A small multi-label image tagger, trained from scratch.
Model: 15M parameters, 32-pixel images, arch vit, activation silu, patch size [4, 4], layers 8, width 384.
Training: muon at rate 0.0053, 25200 steps, batches of 128.
Rows from block 3, named by matrix and row number. Rows with one number belong to one attention dimension. Each number is 200 + 40 x the weight over its row's rms, rounded and kept within 0 to 999. All counts start at 0. After the name is the row's rms in percent of the matrix's.
# v: attention query, key and value (stacked) (model.blocks.3.attn.qkv.weight, 1152x384, the v third), inputs 0-95
# proj: attention output (model.blocks.3.attn.proj.weight, 384x384, transposed), outputs 0-95
v.21,049,168,188,261,195,167,157,160,257,213,207,191,236,188,277,214,177,199,210,257,218,207,196,233,244,187,206,152,204,200,159,212,197,190,181,184,135,164,208,202,188,402,161,174,184,191,123,215,183,196,199,223,255,214,218,199,151,265,196,261,256,212,219,248,209,138,182,191,209,152,215,195,252,235,258,201,167,159,175,197,260,201,187,200,235,109,180,101,178,236,167,186,161,217,215,182,229
v.22,060,155,180,253,196,181,174,200,138,218,199,201,166,196,162,200,215,183,152,199,207,264,176,128,181,219,191,195,198,229,191,200,194,228,184,204,197,188,220,193,192,162,202,200,256,194,196,177,206,209,299,240,178,185,199,208,287,211,185,82,182,272,220,202,180,203,186,201,189,178,176,191,181,183,194,200,199,242,191,188,135,203,182,184,159,169,157,224,168,182,216,241,182,210,193,255,216
v.23,053,234,164,231,215,189,153,165,200,131,164,280,175,194,254,218,120,196,113,179,228,210,184,182,238,232,234,233,213,219,196,209,199,165,125,206,209,195,243,196,182,194,281,218,209,200,169,192,232,202,197,214,209,153,184,197,266,186,178,185,208,180,145,201,198,199,250,202,190,194,163,219,196,122,195,215,253,197,204,194,201,206,169,284,220,161,189,209,241,168,196,203,206,225,191,207,179
v.24,055,32,190,182,215,163,203,323,260,218,191,233,251,257,199,181,219,0,185,234,190,157,200,257,215,226,203,159,172,208,105,194,235,193,190,188,202,235,183,200,207,97,206,193,193,162,189,200,211,194,189,226,238,217,229,223,174,209,132,202,238,275,219,236,194,162,201,215,200,214,220,238,197,200,136,193,259,265,215,225,249,201,213,203,214,186,195,238,193,193,241,173,200,211,201,185,175
v.25,057,232,272,159,131,185,177,209,191,215,283,164,184,265,235,257,204,204,255,202,208,213,206,207,199,185,170,181,192,239,201,202,259,172,192,197,200,170,148,241,211,198,185,207,178,259,166,190,207,225,178,199,202,185,199,201,235,172,138,276,194,205,155,193,281,266,175,260,187,200,205,198,204,192,221,165,304,195,185,208,206,164,235,195,205,188,206,211,220,241,201,194,179,173,203,281,200
v.26,050,185,250,184,208,203,5,214,169,174,182,188,100,168,130,220,136,237,257,102,176,233,252,260,225,205,214,198,201,198,176,203,199,205,147,194,220,267,193,111,228,233,197,239,178,187,230,168,126,198,234,195,159,200,295,170,201,214,225,198,219,83,198,216,210,177,192,221,199,197,254,186,226,201,175,241,213,232,244,221,210,209,171,183,219,193,283,160,226,202,230,283,179,214,204,188,193
v.27,060,261,244,200,184,193,229,258,206,198,176,196,226,253,173,198,148,194,199,239,204,184,196,210,171,162,183,223,202,187,181,334,212,235,224,142,193,218,258,186,183,292,203,237,213,202,189,228,210,193,172,201,205,200,201,183,219,192,178,199,195,178,232,210,140,127,181,193,203,205,202,159,259,212,193,212,195,261,196,223,198,175,201,250,165,172,138,195,184,212,212,206,211,153,165,192,214
v.28,054,158,244,235,207,277,192,200,109,205,208,219,198,212,221,199,174,207,230,237,167,196,206,162,153,298,205,202,229,264,197,143,202,206,196,238,212,198,202,180,241,235,141,218,213,210,233,197,208,203,176,193,172,244,191,189,229,69,219,193,178,201,204,223,129,206,187,137,212,200,223,199,228,192,165,255,190,175,198,193,219,185,161,192,212,202,287,141,202,269,220,191,192,145,183,206,196
v.29,061,201,197,141,162,193,217,183,219,187,245,207,218,185,190,156,269,219,188,227,218,233,195,197,209,173,169,171,213,156,180,196,216,165,200,188,195,200,176,199,239,196,210,200,196,204,196,207,191,201,241,187,163,200,151,239,234,190,90,190,176,226,183,217,178,217,270,192,205,198,202,164,206,188,169,251,164,247,263,209,175,239,159,192,197,228,243,260,157,286,213,169,186,214,209,219,190
v.30,050,174,206,190,132,179,142,210,201,143,253,258,206,186,217,179,173,172,200,203,128,204,201,190,226,202,191,217,135,221,212,175,156,154,197,142,141,125,148,182,203,216,200,193,195,235,205,198,210,193,180,145,194,203,199,163,201,188,192,199,273,283,171,211,218,214,229,181,214,196,201,217,260,234,244,251,199,172,230,223,155,187,172,211,176,202,181,164,172,301,152,145,212,208,228,189,232
v.31,054,220,213,164,112,215,222,205,202,250,149,240,221,185,201,215,188,194,144,197,274,186,176,201,206,206,208,227,205,352,254,241,198,193,182,197,127,107,203,130,225,199,206,203,200,253,274,195,188,199,162,162,175,175,270,185,177,172,213,212,194,229,109,169,207,193,232,166,133,209,175,195,169,199,193,188,198,296,343,129,180,250,192,119,187,203,141,195,142,235,207,338,158,252,194,205,203
v.32,058,118,252,190,189,208,184,346,195,178,237,199,174,209,204,236,137,280,362,170,195,196,256,178,185,162,173,229,133,232,190,334,168,216,346,199,211,210,229,203,201,148,234,183,199,199,224,214,200,203,158,210,231,186,214,204,197,199,238,197,200,226,169,163,198,245,217,236,236,200,218,192,233,209,210,180,180,192,166,216,177,218,200,212,180,240,203,202,199,52,210,239,195,252,206,151,209
v.33,049,184,191,215,191,213,227,257,176,205,190,87,212,203,123,170,199,253,233,260,127,197,225,166,222,259,222,168,229,194,201,164,220,251,201,195,217,200,219,179,203,208,186,214,231,187,180,257,193,210,201,160,200,106,199,187,170,187,195,198,211,220,171,11,173,205,235,202,228,154,224,170,215,198,259,102,194,173,196,159,201,169,235,219,115,195,160,214,191,196,200,181,221,218,229,203,61
v.34,054,215,195,191,201,249,177,211,179,215,194,206,165,199,210,204,259,226,164,201,152,219,199,197,190,208,203,260,277,164,183,130,279,208,194,222,218,196,193,230,153,187,231,179,61,170,102,195,103,179,147,99,189,201,200,197,175,212,176,199,158,41,210,193,200,200,201,168,198,198,288,190,211,291,257,224,159,111,188,202,193,208,216,223,246,184,203,219,217,148,248,188,199,251,226,194,131
v.35,051,179,198,223,208,205,187,202,175,102,188,217,184,146,209,235,215,288,188,205,179,226,152,198,139,275,270,189,177,203,240,169,211,200,199,238,194,289,187,183,124,202,145,147,232,197,241,182,202,180,193,189,238,296,192,191,203,186,197,282,213,0,231,202,194,207,178,232,237,195,184,207,201,200,216,219,207,198,210,80,229,236,162,227,238,232,144,221,249,204,163,183,250,142,184,278,205
v.36,056,187,183,233,222,112,193,199,243,223,227,187,163,223,315,291,234,224,248,198,174,245,188,138,181,184,151,158,211,210,205,106,201,248,171,179,299,198,204,203,169,202,233,199,215,208,204,284,203,250,192,189,209,227,200,201,197,207,232,172,208,215,200,235,199,176,216,167,229,196,226,200,199,221,154,195,201,259,186,122,213,200,203,184,195,193,172,195,267,98,194,212,184,204,283,180,245
v.37,059,469,191,194,181,198,167,206,191,192,213,201,198,222,191,166,191,206,224,166,223,216,190,262,179,149,181,184,194,183,178,200,203,227,181,199,206,263,213,135,200,211,202,215,200,211,133,139,196,210,185,192,185,178,185,175,210,214,224,132,202,273,221,211,186,215,158,179,185,207,196,241,215,163,149,174,189,274,259,201,223,216,222,230,295,220,233,202,204,202,197,226,159,198,157,210,184
v.38,060,203,204,201,197,199,178,187,195,211,254,184,250,233,156,232,224,222,203,93,203,202,169,181,165,230,202,202,199,227,137,252,195,131,192,206,256,198,198,182,227,195,197,266,200,199,157,210,222,146,198,156,157,193,180,184,200,236,247,211,140,199,204,200,194,173,200,187,205,208,223,180,190,208,189,185,204,175,177,201,201,148,192,187,187,218,195,215,55,187,194,199,275,202,190,199,199
v.39,056,233,199,158,194,218,200,160,224,196,113,177,157,211,199,202,247,146,260,169,185,206,181,151,225,212,231,210,208,198,195,193,224,213,213,219,192,172,225,276,230,185,170,324,128,200,192,180,298,177,214,84,163,248,176,212,188,225,233,195,237,184,208,221,207,200,130,200,259,172,195,289,150,217,204,201,210,262,116,92,199,224,149,133,210,218,225,201,219,248,197,189,133,205,210,211,277
v.40,053,219,202,219,203,181,247,213,204,189,196,186,176,181,132,209,197,227,262,217,245,189,198,212,211,201,261,234,213,199,198,197,150,186,207,202,242,182,190,49,210,197,217,190,163,197,226,241,133,201,245,208,194,136,230,313,291,250,195,178,231,246,210,189,212,243,221,101,176,204,189,183,208,191,205,211,120,182,238,227,138,190,154,205,160,221,193,218,261,221,197,173,202,200,392,207,234
v.41,060,192,229,227,217,205,227,208,185,148,211,204,199,187,141,179,202,195,208,255,186,171,200,199,161,190,249,230,210,204,237,202,207,184,187,184,209,174,240,255,177,177,65,181,217,270,205,216,144,201,202,214,195,161,197,199,224,201,155,215,212,290,167,257,130,190,202,194,195,199,192,221,204,216,166,217,202,207,87,197,200,210,232,201,254,199,199,203,163,254,222,209,186,197,253,178,212
v.42,056,215,178,200,226,190,220,208,188,239,429,241,207,210,154,174,180,198,150,252,205,230,167,200,221,232,192,193,192,180,225,261,213,163,177,194,230,200,207,189,222,189,206,176,190,128,167,264,219,208,200,224,222,223,158,212,207,207,212,322,212,337,110,237,178,207,204,177,177,239,173,205,205,235,203,158,301,200,292,244,263,250,169,219,165,163,208,198,182,195,195,228,173,207,150,192,157
v.43,064,213,207,206,196,208,148,200,198,200,180,203,169,177,266,200,144,194,212,193,139,157,213,198,201,203,203,203,300,214,201,202,210,223,253,204,233,212,178,202,209,203,174,213,198,184,178,171,234,215,152,211,200,218,186,191,268,207,185,208,211,154,207,170,42,182,136,145,206,185,190,200,271,186,214,201,204,199,195,195,240,223,209,173,199,166,162,281,239,203,264,230,246,206,231,200,224
v.44,048,154,194,242,222,200,114,228,158,169,252,197,183,151,211,246,207,231,205,205,159,212,194,286,201,217,207,221,220,199,194,213,202,200,199,217,264,213,148,209,215,252,153,201,202,340,213,193,210,196,196,243,192,236,195,167,215,202,189,184,243,94,204,196,135,143,143,172,191,276,246,175,189,260,252,193,254,329,146,182,198,230,196,230,43,164,199,216,203,221,184,235,184,196,231,204,369
v.45,056,220,247,198,191,202,231,201,312,200,210,268,206,189,170,200,223,167,215,195,217,185,271,95,245,184,198,199,246,276,202,0,187,187,169,151,178,199,218,243,198,197,272,154,236,204,224,189,193,213,261,214,138,125,197,135,236,178,194,191,199,201,168,185,196,201,197,211,163,168,201,219,136,189,225,216,239,171,189,200,171,154,173,200,246,204,197,196,208,215,204,206,224,185,222,198,163
v.46,051,183,212,223,211,179,66,202,212,200,204,186,235,151,178,200,193,237,178,180,203,210,242,206,200,196,200,237,161,223,227,190,221,215,186,206,187,199,221,223,209,200,195,201,201,183,198,203,211,200,148,141,192,194,234,208,123,154,218,191,249,219,172,193,204,203,217,175,198,255,194,185,248,179,287,194,219,207,201,213,203,204,202,160,197,196,258,251,256,230,215,170,194,203,235,201,128
v.47,055,266,196,155,200,244,214,201,198,236,225,204,209,214,193,225,181,187,201,215,175,282,238,191,244,232,199,158,212,172,226,187,214,204,243,209,133,204,204,194,175,197,177,209,207,164,155,177,212,253,168,195,148,173,185,200,179,201,202,211,195,203,219,218,214,195,194,143,201,142,206,200,184,208,254,230,197,244,191,200,227,167,214,206,198,194,202,235,173,216,250,230,161,182,205,244,242
v.48,051,168,243,179,195,171,142,215,206,218,178,153,200,300,196,241,196,203,193,337,154,203,178,203,258,190,192,259,163,192,176,199,199,209,174,161,185,276,186,179,238,206,201,180,136,187,176,175,157,142,133,185,204,202,155,208,209,192,184,216,173,225,263,182,165,220,142,198,197,167,204,267,248,207,212,146,207,123,254,221,198,213,278,215,319,197,208,279,207,238,203,178,212,255,225,171,179
v.49,056,188,193,198,192,188,204,201,212,223,241,161,177,204,168,175,205,196,192,201,205,240,166,197,212,202,211,194,173,217,232,169,218,187,126,175,229,191,190,0,132,229,203,228,203,286,217,153,203,192,163,196,245,210,277,218,155,200,206,215,202,191,157,221,192,152,181,219,223,243,267,224,259,200,206,204,194,130,213,175,195,152,203,152,258,179,214,126,174,229,212,207,217,217,197,149,204
v.50,052,214,206,223,195,211,186,191,212,158,201,179,200,198,174,202,257,197,177,329,220,181,99,219,242,199,201,212,170,270,285,200,207,195,171,189,193,231,106,218,218,220,230,188,189,262,71,188,203,178,165,206,234,158,212,239,199,217,343,203,294,129,140,151,191,141,164,191,175,192,200,226,200,158,188,203,177,206,162,184,196,209,216,203,219,205,114,187,192,200,207,200,305,171,238,149,167
v.51,048,223,193,259,178,231,201,208,210,255,173,136,194,203,257,215,191,208,242,169,202,210,196,207,198,229,196,133,247,137,175,103,196,208,156,214,197,188,251,202,193,206,172,209,205,192,181,253,150,206,246,215,182,213,208,209,185,239,205,296,194,197,172,146,259,189,230,167,207,201,203,135,219,155,174,212,162,201,170,220,125,207,169,181,202,225,210,194,202,250,214,198,213,187,157,215,113
v.52,057,171,206,199,225,170,303,204,197,180,228,200,191,205,208,189,156,197,119,200,214,197,212,244,191,217,178,212,228,120,202,201,178,229,195,190,199,200,195,207,201,201,181,197,167,223,277,212,212,187,190,198,163,226,229,241,182,201,133,212,193,205,201,173,189,284,190,218,226,196,195,190,165,189,207,182,197,203,141,235,194,175,224,144,102,201,315,193,199,131,204,201,0,234,187,144,206
v.53,057,210,235,213,207,190,210,223,178,204,200,196,202,187,187,197,333,165,207,266,184,152,200,200,216,158,215,212,199,205,224,194,165,203,207,255,205,194,125,213,163,190,189,199,174,184,267,179,188,153,140,215,202,220,194,220,229,232,197,147,151,167,193,153,193,202,203,199,128,222,202,233,258,188,275,121,198,234,213,175,185,223,240,173,199,167,197,192,162,200,207,202,223,198,276,113,234
v.54,056,204,186,233,217,191,187,146,126,215,201,200,223,184,178,222,227,199,176,180,123,165,222,184,223,196,179,314,194,114,212,201,240,224,191,182,200,201,219,256,131,201,234,242,195,143,194,154,210,180,222,147,228,250,204,162,185,193,152,146,247,205,190,259,212,198,205,170,175,216,186,204,178,168,200,244,171,200,187,262,160,195,206,205,186,263,163,196,88,196,206,205,186,123,230,184,176
v.55,055,290,197,209,179,191,157,176,231,186,254,237,199,219,279,201,167,217,174,184,204,0,270,207,169,163,209,214,193,201,180,208,206,207,199,175,305,210,108,208,197,178,255,202,218,226,124,202,77,197,262,258,169,208,183,257,202,220,260,255,187,190,215,189,193,228,240,193,178,177,199,93,196,192,206,217,233,222,207,177,191,134,274,225,202,61,212,200,172,213,172,239,198,263,192,246,224
v.56,053,146,194,184,215,190,200,215,220,198,187,274,205,231,123,224,190,154,197,197,218,256,161,202,179,177,161,180,323,200,178,173,208,142,175,241,191,198,329,166,156,206,180,216,187,199,241,215,168,203,190,150,189,207,209,185,193,238,125,189,203,196,178,220,201,201,249,93,216,210,211,210,200,207,253,200,196,266,228,202,193,200,193,209,207,213,174,201,127,202,237,202,181,189,230,221,227
proj.21,067,190,196,180,205,232,26,297,165,153,200,210,159,155,211,237,217,219,223,249,193,235,223,196,211,232,197,207,103,183,208,248,220,177,309,199,181,200,215,187,303,223,150,219,132,190,113,257,171,193,198,209,215,146,146,178,132,123,211,202,211,140,211,183,215,177,165,202,201,229,194,198,211,199,215,190,229,210,207,154,191,215,154,224,185,205,44,240,191,375,223,246,186,176,195,207,182
proj.22,076,209,213,208,166,191,194,201,183,234,141,200,198,187,111,186,208,176,200,228,195,203,198,205,196,249,130,212,238,124,201,199,162,173,202,191,194,196,224,224,149,208,180,169,190,220,214,190,195,201,176,207,189,189,232,217,144,206,215,190,198,192,202,172,247,213,198,296,188,221,206,179,185,202,239,191,177,155,276,200,201,220,221,199,202,199,203,227,219,202,261,241,216,220,180,193,199
proj.23,073,211,200,185,161,156,180,186,220,206,212,219,230,201,169,200,240,171,201,232,200,222,172,224,202,202,188,184,211,213,221,191,205,193,200,265,207,248,226,186,145,182,231,199,207,200,232,204,198,201,195,119,154,210,203,134,180,188,194,184,200,277,203,205,270,222,219,245,211,213,201,201,210,241,196,188,204,208,198,192,252,201,190,184,318,224,199,209,181,212,170,200,271,224,212,198,192
proj.24,069,269,192,203,188,137,199,218,199,180,284,205,224,182,245,222,178,196,199,193,183,175,201,179,309,236,180,192,204,208,163,211,204,223,225,151,195,208,151,177,171,193,226,157,175,199,274,195,186,193,209,220,268,230,196,194,313,136,200,231,191,187,246,227,194,97,136,142,198,246,222,159,198,206,148,220,145,202,123,223,171,206,189,181,191,232,185,235,198,203,114,150,202,254,199,186,201
proj.25,070,195,195,219,256,255,210,204,238,225,173,198,200,192,371,199,270,196,176,195,202,183,144,69,194,177,208,87,234,210,204,218,219,350,249,199,196,198,260,202,158,200,201,204,209,207,233,190,237,223,202,219,206,187,180,227,231,239,233,354,198,193,171,184,204,175,119,230,150,193,241,222,193,224,201,198,200,215,237,186,199,203,232,199,227,211,216,309,206,174,221,177,216,178,192,211,199
proj.26,070,225,209,190,316,173,230,187,200,185,200,189,192,222,175,193,287,422,194,181,178,210,172,191,203,194,167,213,209,206,175,201,180,175,183,183,191,203,196,198,180,167,175,167,312,175,95,211,196,198,197,196,198,169,172,189,208,208,200,236,201,192,191,234,184,181,202,233,210,215,193,100,333,217,198,130,257,160,185,191,220,70,184,200,251,207,200,199,199,162,204,230,196,151,205,185,205
proj.27,067,207,225,235,232,191,179,158,177,221,209,193,202,222,200,247,199,218,147,10,134,172,222,196,203,51,327,169,189,219,202,198,170,219,200,137,201,233,203,207,210,202,244,240,172,165,281,236,255,170,199,273,286,173,166,230,210,207,203,156,192,188,191,288,159,181,220,116,228,203,168,139,236,163,145,164,197,231,201,202,178,210,194,207,194,194,219,216,203,277,228,216,194,195,211,181,198
proj.28,070,208,33,173,182,125,212,214,266,243,181,203,139,214,162,182,179,217,192,207,212,129,225,161,216,184,204,199,231,209,235,229,208,247,189,163,220,230,189,200,116,164,250,188,214,295,218,217,196,198,212,186,192,204,189,210,200,208,155,213,248,181,201,183,188,198,280,189,228,194,218,219,211,224,173,126,205,214,209,233,219,90,187,220,199,211,202,249,202,230,200,229,204,244,86,141,134
proj.29,088,188,211,179,202,204,584,204,189,187,203,206,213,249,208,226,216,227,166,180,203,203,201,216,200,182,198,228,175,222,214,155,203,213,306,196,191,188,211,177,203,242,236,215,221,169,205,178,187,227,202,197,152,182,188,180,200,214,209,225,213,208,196,218,200,260,209,217,256,185,178,235,204,233,197,191,192,182,234,208,240,228,151,234,219,200,206,185,202,203,193,504,207,213,211,160,252
proj.30,066,156,215,220,291,181,275,158,189,208,188,167,151,174,296,171,215,197,216,219,208,248,202,183,183,191,219,197,221,211,119,166,219,193,205,199,188,137,0,187,218,239,192,214,192,223,184,189,199,246,190,143,103,201,147,137,198,195,200,158,225,201,178,199,209,217,215,164,166,216,262,351,187,273,182,165,208,215,192,188,196,169,223,200,212,162,171,326,207,224,114,215,200,198,200,271,177
proj.31,073,149,193,162,196,201,187,216,323,253,210,209,218,182,213,189,206,198,213,220,196,200,200,153,195,194,186,184,162,155,212,229,197,238,189,206,209,203,221,186,201,212,278,198,203,135,188,136,262,215,198,168,177,205,181,246,212,182,215,200,274,207,200,198,184,178,222,226,195,197,169,132,200,183,219,199,275,198,200,200,167,197,202,232,188,197,186,194,198,207,173,162,248,196,168,188,197
proj.32,072,198,187,201,221,175,294,142,193,156,179,200,205,341,189,197,193,199,207,208,229,173,183,120,90,143,275,186,265,194,203,226,202,199,227,188,174,235,201,207,113,216,191,213,204,213,242,236,207,207,211,193,171,269,247,201,224,197,210,219,222,242,197,210,191,197,254,219,188,203,292,286,196,110,226,454,192,184,202,135,223,211,164,232,197,142,265,204,208,221,204,230,211,220,197,235,185
proj.33,059,201,231,162,193,199,175,306,213,230,240,167,209,175,212,203,226,213,214,140,228,196,204,201,283,186,173,195,216,183,193,212,205,146,205,214,229,188,167,193,204,169,200,258,177,226,306,192,193,228,181,148,190,234,140,263,183,191,195,168,252,185,175,254,113,215,227,197,158,191,170,148,252,128,201,199,255,203,174,165,212,185,254,187,206,183,223,176,200,323,182,197,224,156,193,208,188
proj.34,078,202,198,160,198,199,277,252,195,195,177,198,89,198,210,189,204,214,219,201,112,183,206,205,164,198,179,164,228,185,221,206,174,205,194,216,133,195,190,189,179,184,183,210,201,196,206,206,254,158,198,204,198,222,215,207,197,222,201,170,214,294,203,199,195,184,208,203,185,190,212,234,152,245,194,126,202,207,220,179,202,225,214,201,190,119,185,235,191,167,167,198,203,136,212,172,219
proj.35,076,279,200,176,127,204,185,195,218,231,196,220,188,200,196,191,214,522,213,232,194,197,207,195,215,209,207,204,175,180,178,205,199,206,129,177,207,198,195,202,202,204,252,238,188,198,197,187,173,193,200,188,191,214,181,208,203,196,168,197,223,228,194,168,200,126,181,208,189,207,130,188,174,258,165,288,186,200,149,197,201,205,208,176,130,236,203,200,209,212,200,204,201,193,210,201,252
proj.36,056,154,192,225,192,188,208,255,301,196,267,206,192,206,167,235,151,196,200,172,242,117,210,198,237,200,201,189,214,222,196,172,126,217,228,200,222,258,259,176,195,252,202,188,161,175,156,170,217,193,196,208,192,161,210,199,274,191,187,293,188,171,251,188,217,222,138,214,163,246,215,137,204,205,60,267,201,128,223,243,189,184,222,202,194,195,135,306,186,261,187,203,363,174,193,180,155
proj.37,075,193,205,134,174,242,161,255,247,259,173,216,235,167,197,208,195,191,166,198,287,263,280,196,200,156,252,194,201,192,235,217,195,364,249,202,219,196,184,196,200,218,159,208,189,226,196,193,256,191,212,106,167,246,204,132,208,296,225,208,183,192,225,186,200,197,195,207,213,194,217,164,173,329,183,203,203,319,190,195,197,189,180,204,158,179,217,199,193,199,195,189,160,198,152,199,173
proj.38,063,203,236,245,213,224,181,230,162,90,172,200,169,194,249,200,157,224,200,169,187,202,303,186,203,260,220,220,126,154,191,181,157,230,166,242,200,252,203,201,188,148,182,181,173,185,200,131,248,318,204,166,210,209,198,170,208,205,175,182,162,231,220,226,197,284,229,324,191,212,272,343,262,208,195,161,251,206,173,200,167,194,149,296,230,168,212,82,215,236,163,231,237,205,269,182,212
proj.39,059,197,162,184,153,188,173,221,129,199,203,226,172,257,200,223,212,323,219,201,251,117,195,219,222,170,188,205,182,202,173,154,205,214,179,232,247,201,205,216,229,199,189,193,227,174,184,208,100,226,173,197,239,206,199,231,210,175,239,177,238,271,236,178,157,206,302,227,195,178,192,207,200,241,140,180,193,213,182,196,229,206,187,138,201,197,198,258,200,71,198,172,206,177,194,255,170
proj.40,063,202,236,253,214,257,179,213,238,111,202,117,191,157,214,209,208,166,148,179,198,114,213,225,169,165,144,192,165,199,194,178,174,202,170,179,214,151,200,200,161,198,142,196,213,202,245,186,205,200,223,199,154,203,195,200,191,236,200,194,208,212,209,136,204,246,235,181,182,180,244,172,200,222,246,200,134,192,199,196,223,198,164,200,164,191,202,180,210,303,205,173,189,113,242,214,200
proj.41,062,232,186,229,223,265,203,144,224,211,215,190,189,223,205,224,142,102,214,221,208,207,200,194,178,188,195,235,205,228,201,250,207,250,200,264,199,209,200,196,256,136,166,159,213,149,198,194,153,206,197,191,178,159,331,96,195,212,203,216,219,216,206,174,237,212,87,197,200,199,118,191,203,201,194,133,154,194,204,207,226,76,184,201,272,204,197,143,199,151,192,203,265,257,318,200,125
proj.42,066,171,270,201,217,210,215,158,236,260,189,0,207,212,186,204,189,181,159,95,228,230,174,202,186,202,153,198,114,171,259,139,253,226,200,235,195,219,179,194,203,172,211,205,158,212,167,109,201,218,178,185,212,205,179,190,238,239,213,210,129,216,236,228,217,206,190,157,180,169,203,251,265,331,159,198,229,225,239,206,129,245,217,214,198,215,211,166,194,181,203,195,269,117,224,121,227
proj.43,063,73,215,180,179,209,211,276,197,303,199,185,297,220,190,210,198,198,200,198,200,162,256,215,205,196,203,226,242,163,387,187,194,201,234,84,185,215,178,202,184,177,201,213,216,201,246,239,174,210,180,232,195,213,218,167,213,200,201,233,205,260,181,189,272,208,193,189,162,211,232,203,200,220,201,144,169,180,201,177,229,115,206,185,210,195,201,209,205,215,208,199,313,245,199,223,298
proj.44,079,207,186,177,191,165,156,132,166,217,188,200,159,251,184,232,201,192,200,297,206,230,194,206,190,216,297,196,206,229,172,177,216,212,224,247,199,166,200,199,200,153,302,207,200,91,227,220,166,100,208,216,199,191,193,195,284,156,194,235,198,194,206,199,200,178,128,127,157,178,304,214,219,262,219,189,193,200,217,188,203,220,224,208,205,177,157,178,200,210,211,156,225,247,201,232,171
proj.45,078,170,162,262,211,205,191,199,204,220,193,19,167,250,138,194,177,237,138,196,230,205,209,226,173,213,169,242,268,188,148,219,195,177,221,201,206,204,185,252,213,198,179,177,232,194,188,212,185,207,192,198,202,200,222,224,188,186,189,246,206,222,207,172,177,231,174,203,198,208,203,201,174,128,194,206,265,236,202,203,223,187,225,194,189,154,194,188,204,146,152,205,256,235,222,208,213
proj.46,062,302,219,179,215,179,172,153,268,217,217,219,186,180,161,267,203,227,196,237,198,241,256,194,209,205,273,188,231,189,217,160,190,180,172,206,205,186,205,154,206,266,181,201,206,197,191,237,166,202,200,265,226,195,206,213,196,196,224,179,210,261,213,247,210,204,136,195,180,220,196,199,189,213,179,195,162,222,149,206,213,159,200,196,182,185,233,280,200,210,207,128,208,252,228,210,213
proj.47,065,187,218,191,177,217,229,189,118,196,237,192,215,208,210,197,229,196,138,179,204,206,282,196,189,222,163,214,209,139,179,207,188,199,199,277,244,169,225,167,246,206,187,229,223,228,118,128,244,204,204,146,202,205,201,225,188,208,0,241,196,185,198,159,196,193,152,183,171,217,203,205,195,218,229,205,216,217,285,158,140,132,244,175,244,244,195,71,207,167,231,237,249,249,174,193,211
proj.48,066,207,207,178,194,250,191,209,203,144,195,195,228,189,216,200,392,196,201,315,159,212,200,207,179,176,218,198,278,215,215,152,172,199,232,212,171,225,205,204,207,163,216,227,120,194,234,205,204,124,213,162,225,213,205,182,178,207,189,204,163,203,212,220,210,204,267,174,141,140,195,171,178,193,221,389,194,232,197,304,249,297,199,207,263,191,182,227,196,218,231,214,27,254,211,194,328
proj.49,069,208,174,191,152,194,257,189,283,185,200,225,223,153,176,178,216,256,195,195,206,198,201,170,191,206,181,204,115,194,204,139,187,192,213,170,155,183,188,210,231,140,162,170,196,225,223,206,199,201,190,216,202,223,176,232,196,176,72,210,230,186,168,157,185,189,217,204,237,204,205,174,206,201,207,186,155,208,203,222,156,190,221,187,201,180,284,205,201,79,166,20,201,206,220,165,291
proj.50,070,182,202,166,181,152,192,219,428,219,200,183,208,205,204,89,163,209,153,202,192,219,200,210,208,221,188,175,189,205,196,251,182,196,187,0,194,197,212,134,196,121,205,190,219,200,208,197,238,227,216,258,199,232,187,216,143,277,223,48,196,200,201,208,193,207,174,194,200,182,179,125,173,201,133,199,205,150,208,197,164,208,189,212,193,204,261,194,187,270,196,191,262,177,159,189,192
proj.51,063,198,217,207,356,201,213,156,200,202,181,200,200,148,220,236,170,209,238,226,215,198,184,221,197,209,149,205,223,200,205,175,150,253,235,292,196,215,228,164,160,248,207,196,198,217,206,191,233,154,193,197,196,207,114,225,308,240,199,224,268,207,203,241,133,180,259,197,203,218,201,177,242,392,252,172,184,256,178,226,216,119,197,203,196,236,207,202,213,229,206,163,205,260,149,214,218
proj.52,072,182,0,225,219,209,179,206,203,197,205,210,201,203,230,191,102,196,124,185,246,191,251,225,186,132,207,168,161,194,201,251,200,242,190,207,212,199,234,200,152,233,188,195,203,179,168,166,143,234,202,207,325,185,217,196,183,187,415,202,184,120,189,205,188,213,273,194,206,192,198,141,208,278,206,174,193,208,217,194,200,204,202,190,182,127,195,199,199,176,197,229,205,224,246,273,204
proj.53,066,162,203,210,151,187,198,233,175,191,203,159,194,219,250,186,293,217,247,206,249,216,169,172,198,134,224,188,201,116,267,264,237,197,235,190,197,187,204,203,188,223,225,117,246,198,230,168,248,207,172,189,43,229,202,195,177,248,193,245,235,233,227,156,185,198,201,233,169,228,200,205,166,188,175,186,216,198,176,192,225,221,178,182,190,306,203,136,204,187,269,231,208,245,159,221,189
proj.54,079,189,189,190,230,181,194,193,0,217,225,235,191,184,170,190,203,203,198,210,267,245,206,214,200,200,194,197,196,207,198,179,209,179,198,248,192,176,202,193,208,202,273,203,196,188,181,162,196,187,190,149,225,176,210,214,183,196,198,223,239,190,205,209,221,202,185,211,193,194,209,207,164,204,210,259,76,197,194,216,205,212,219,198,211,232,174,210,200,53,154,119,185,207,186,202,130
proj.55,080,204,184,151,188,256,204,202,153,205,157,207,270,240,224,199,144,169,209,162,189,188,214,201,192,149,225,156,216,253,203,237,188,142,187,232,187,385,235,231,207,167,278,213,210,241,139,179,141,181,199,549,172,201,191,212,200,212,185,171,134,174,208,164,210,195,224,180,221,206,207,193,205,191,260,238,196,190,197,200,197,221,223,214,212,193,236,265,193,155,229,194,190,180,206,222,192
proj.56,063,165,206,208,251,198,265,262,182,222,220,211,216,267,196,206,115,193,232,156,209,234,242,120,200,158,195,220,207,189,213,180,115,173,155,227,195,257,145,173,235,220,173,182,174,166,196,148,205,168,200,224,190,190,249,198,199,202,198,149,187,184,195,240,256,188,199,142,204,196,126,248,113,288,186,190,174,80,225,203,183,200,181,264,200,252,175,210,210,213,158,184,192,246,215,244,179